Weights of a small encoder-decoder image transcriber.
Data: trained on seven-segment displays showing three digits, 97500 training examples, 3.9 epochs.
Rows from block 3 of the image encoder of a small encoder-decoder image transcriber, named by matrix and row number. Rows with one number belong to one neuron. Each number is 128 + 32 x the weight over its row's rms, rounded and kept within 0 to 255. All counts start at 0. Numbers have three digits each.
After each neuron's rows are labels from the 100 images, of 14976, where the neuron reaches its highest value: "peak on" is the class under the peak. Only what is clearly more common there than usual is listed. The data: seven-segment displays showing three digits. In brackets: how many of the 100.
# fc1: MLP up (encoder.blocks.3.mlp.fc1.weight, 1920x320), inputs 192-255
# fc2: MLP down (encoder.blocks.3.mlp.fc2.weight, 320x1920, transposed), outputs 192-255

fc1.720:148086132102160070112124188116159110058131127181144104142121172151159143150128114146082101076075170119128090154130090098141179117142083169130136131101064147106143118139156114105112156108105101
fc2.720:147133126076077143146096121168113195178085152112089115122084172078083120171150097211173167087112172129123179112113184086169112116136101078160076107178127159147104090139174109111094076127105107
peak on: screen (96)

fc1.133:117109140127136071168109148128082147114154137074138150168143113149140167164144097135131118115112168120118129150173157144125181128136112172154060118186168197201106133131158071152139116140147094
fc2.133:163046099130167170153100119190173126117164111117179105142171138109137152117129078157137091082111111127158184128156143141171139093139108140139144114159153130145149156152058147098117124177200067
peak on: screen (88)

fc1.75:110092143124146154092109172076114154102138152182138157134185185116146127069173146164178135142107123119063061133104087134193095125124146077061125169121037144133114136115176139144096086086096110
fc2.75:160184101139066166127111166139136120119084148124102170135096101130133168132076079140156117132062068128169149148185158145148150144134113108115098136091095114156138092121105122127163157153130151
peak on: screen (85)

fc1.8:136072151121143136071091151145137132047126090113140115149159119074149115119113099166152160083157158078073116103179112069170112116182138056115103135112125094141183131185053133110112161169156100
fc2.8:130165120062090117144120186139146108185136152175173161057136061117108139156114132187128066145101165094181175131084176124086093115134098192139120140088112120194088115091119131150097135117134116
peak on: lit segment (36)

fc1.260:143138157114091159092132098148093115068172150107181134129199136149128117093112142146168123108161157109133105120152079134154099124126099178124142160117188097108153172140097134135087186156078121
fc2.260:091124115069122124113093095100139149087102131207154135174163109150130172119154111133153102129135090118193142116160070129115171156128127127102186157164130123080158169098168130070176121109173127
peak on: screen (88)

fc1.347:104080128054127204105161124099079146077183140113069169143155139116143112142093073190109118140202144177147074120124130154089155120093132086114123131131138061127155119096074090099120105114088154
fc2.347:193133089100064145102137119136142096113104135131165132148079122138147144127144125206130122203070084122177145148107138107118112157102125109136097072099115107172132091130082116143131184147135113
peak on: screen (66)

fc1.731:125125077117185103133151106110152088169122195171096117100110086111129135125139154138128097138107128107086198145116184133148131121161090134098115132180132174168077092089163096150096091115143128
fc2.731:105075136138104115122117131134159151135113144143127117140087150133080168180123157155170163136144125138091161088172179061176096102110084149142054123155175111144160123105113138151114129121157119
peak on: screen (100)

fc1.119:164089077053114110118081109163143145089157139206147121140158105131182106099097093140138078115141121163076132176163145120133123158087044167146130137146069133125141138125115112125096097084148157
fc2.119:158132119103141172117132111101143182162074110069111130128072114104109198077138088153137132090073125157103170148164186097124151088165117104115137104113071156151087078131091142175115144159129148
peak on: screen (97)

fc1.688:087181111114130108126101155094126160080089159088118127169141132090163124120103138180175160134062157142102065153161177087127170131121090110077177116108093086166136118113072131100137137147122128
fc2.688:134114192128110129128146125061098137135108132153096152115140100177154161134090143100153073154135100132147124202181147150109135126148165137077152201067114093140098180128103150098166089079122187
peak on: surround (99)

fc1.194:120180086154174138079185118065165145101123155091088110151127137120129089118101126162152088151107131099094095136122173163126119109153077078106120150121086102182126120108073122105096119114123138
fc2.194:128120183125099141150122126080086132147105122161105167123128086162158163130092133115148084162133096152120125202166163155124140121156163132085156186061111095131062152146105151093162115095107157
peak on: surround (100)

fc1.519:074143147143112142127160181043092131141084182109089106148150138130145152138101184217140140154104077064104050170132127148112121127115167092079202140122125114139183113063127129108080150073135134
fc2.519:133122179132100157137131104074092121145112135146107169131140104138144174128108120099159062154118102160148111194141155155106150125136142137077144183053077105155078162133104159081126128110113157
peak on: surround (94)

fc1.84:106091122078159147150137093149150135145143075164112121168186116084164143119115176066142122123121067149068118121146058060136191116146148107116137177156124100158094110118098131120057119186127103
fc2.84:148070122103143096105074115155106099149125115128145106157075130134121144068115137135107133138105103159184095114200133109140118122131117170109116112182156125132170145085136099090180132111146135
peak on: screen (96)

fc1.335:122180137168126135113175148060135132127092174112147115138143106072182094088159153184175153115095150111097082124113150117140163119115135112111180105090102111159128106083130142126131160104143145
fc2.335:119135178122113153146134131044092146116111122160083172119150116168156163141076156089159089178115096152124109202176151136111143138156174129076150200055117102156090179134117139093142111071101177
peak on: surround (100)

fc1.482:093123158094139121084110121109137098109132095086173185140153154168089058122134151121091149101104104160084102134158118082128115139134119177162161135159115098112123103106096136148174095081198124
fc2.482:152147147131134148115094180119140120133123143132130067134107138095144142149028101125156078117194199157193205074157117140185124164151169094142164136080194103117123129153179127124144142156107040
peak on: lit segment (38)

fc1.402:130158101131142129099161180117125129076131181112135100134167094093165105116116096216171074079093132060078094165149176154160172094174098147089163062143084107125156090121120128153125196100123139
fc2.402:140125198120107128144138116046097159136093149151092150126129077188150170124087149098150067153140126156140099206161145136108128134150185130104156188067114097146083156136126151080146090099096148
peak on: surround (100)